Weights of a small sound classifier.
Data: trained on synthesised imitations of 52 everyday sounds, one a clip, 39062 training examples.
Rows from block 6 of a small sound classifier, named by matrix and row number. Rows with one number belong to one channel. Each number is 500 + 50 x the weight over its row's rms, rounded and kept within 0 to 999. All counts start at 0. Numbers have three digits each. After the name is the row's rms in percent of the matrix's.
After each channel's rows are labels from the 100 clips, of 14976, where the channel reaches its largest size: "loudest" is the band of the loudest frequency at the time of the peak. Only what is clearly more common there than usual is listed. The data: synthesised imitations of 52 everyday sounds, one a clip.
# filt: filter width-3 conv, dilation 2 (model.blocks.6.filt.weight, 256x256x3, each kernel summed), inputs 128-191
# gate: gate width-3 conv, dilation 2 (model.blocks.6.gate.weight, 256x256x3, each kernel summed), inputs 128-191
# out: residual pointwise conv (model.blocks.6.out.weight, 256x256x1, transposed), outputs 128-191

filt.185 100:444507411588557526536553576509515607479520503485488475378503443530509512435540470462442528456435534573523527485475554563475547530528551505494611417466481566543478507460503393464451528500484538
gate.185 100:413512518517481536503503459437463436454403479505538450472425546379530454438481533396570466481490450454465515491394529417490495429444472567529459445486473452534511493459479478476582487405589557
out.185 099:535487513464586470452474487460560427484521466533533522516514401458550486438540528562564496517546520571592458507500438425494609470472555476457521431522488556488479467475470587495512506499498582
loudest: 500 to 1000 Hz

filt.232 102:544472523547491573475534509438490545415481434441568463519498499516469512485419500497515484544519493480502498481439495593563551479470406493398431509514503501520518546514520471548419479470524512
gate.232 101:442534459494585472563492489491440433465577517546571571443528579401486513541461593513551383577489444544484488557440460519445494459545531518591526421459431550525547514474429498424613449565517426
out.232 094:566421550427519626518496444511515584407432532455492555510525422552488544464521513379488412455486500506469499618507394506587497513453486485497492507528592596534450428550491478561450474479579637
loudest: 500 to 1000 Hz

filt.234 101:524494513470507533403435585480497470452492486476542520616555509544575492563402509557513415477511443510524447496459465545468544447486523462443538516549627468504506562409539504642525563442553476
gate.234 104:505522537534486494494454484532579512446587467474386427444537577421552561442562567503521442411454480573625570519461482490540512504454490545496507467510478642396420474526542442530485517523508568
out.234 103:562532560453507496563535456505408391470525430392587382599493544477487422415441535464444449509525505469500444558542537513534505514547429477440471565506436552534518477535523497577512539512532569
loudest: 250 to 500 Hz

filt.54 100:473518515515490583449513439556513554573543463518556505440458476503513510540519557570632510502532446465528507479400496637503477471442347424563465528432545491514440459496481539416564513483514509
gate.54 105:462378441508530510422565549444471487540504535453514573485483479458572584524540429419602556484506488427498457543499491533527505435497520481457469598454493441465502503470479480412492521516557542
out.54 099:539607432510502450567489554558515485506443597511535541463525534519496578476510447499563532467429509545511555487437442421459523456505488506514375564498554584554497483440491442442497513485629528
loudest: 500 to 1000 Hz

filt.117 100:503465562450564548488452578536599503483548561517562550516484379492426501551472474396473512504481454539523475546433567526548441486544454469445463487461410579470462529496425476488478457474502539
gate.117 099:529396482400472403482536547499456437511536412430513508513446476400485490504413513443526455482566543472551502481476490529400426471526547509437478415493548532467376485511476463417537503557537508
out.117 096:549515531427565500487536456535578559484513617631501488545610534432536440487528440559523561506366507564514414477457559441451541571517557531550408498456514599477497458387507451524586573522533486
loudest: 500 to 1000 Hz

filt.46 101:543524541559400451494437470466502566482509512501612502491506526595525492523517435557359440523446474492457451488513469544602532516543459445471486558543581568492609567541512518582539588512547543
gate.46 098:487468473473522445463482492387532611530499553463552480530441537488532551506451597485607555520476436512433536531509471523562451487530475489517558482548509577558510444507531459507542526538494500
out.46 099:527526453636527445480596645549509485545470530448504450504534449449556523458567530524516499465543466588483532556442510469506453454563499563509478502445498624389585503481572464477493552594547574
loudest: 500 to 1000 Hz

filt.219 103:477469436557478418452468524496556474483516502512531553513495514541558484611526433519528586565411484537567506499445547542570467533509442523541434467456555444589493503494528500569485468465560548
gate.219 103:542448384497522429462438635506441488435503520513450535422450541500533560503522560479466498458546465563507500519460445495493491475482453491535497446425499449450462464505514462366570516536564472
out.219 104:549453451600456489429531558514527467501642559508518533511423460572488481482565474507578436542466481551468467548542536532540459469463473502470499526530411494474504539424553503524476555465658488
loudest: 500 to 1000 Hz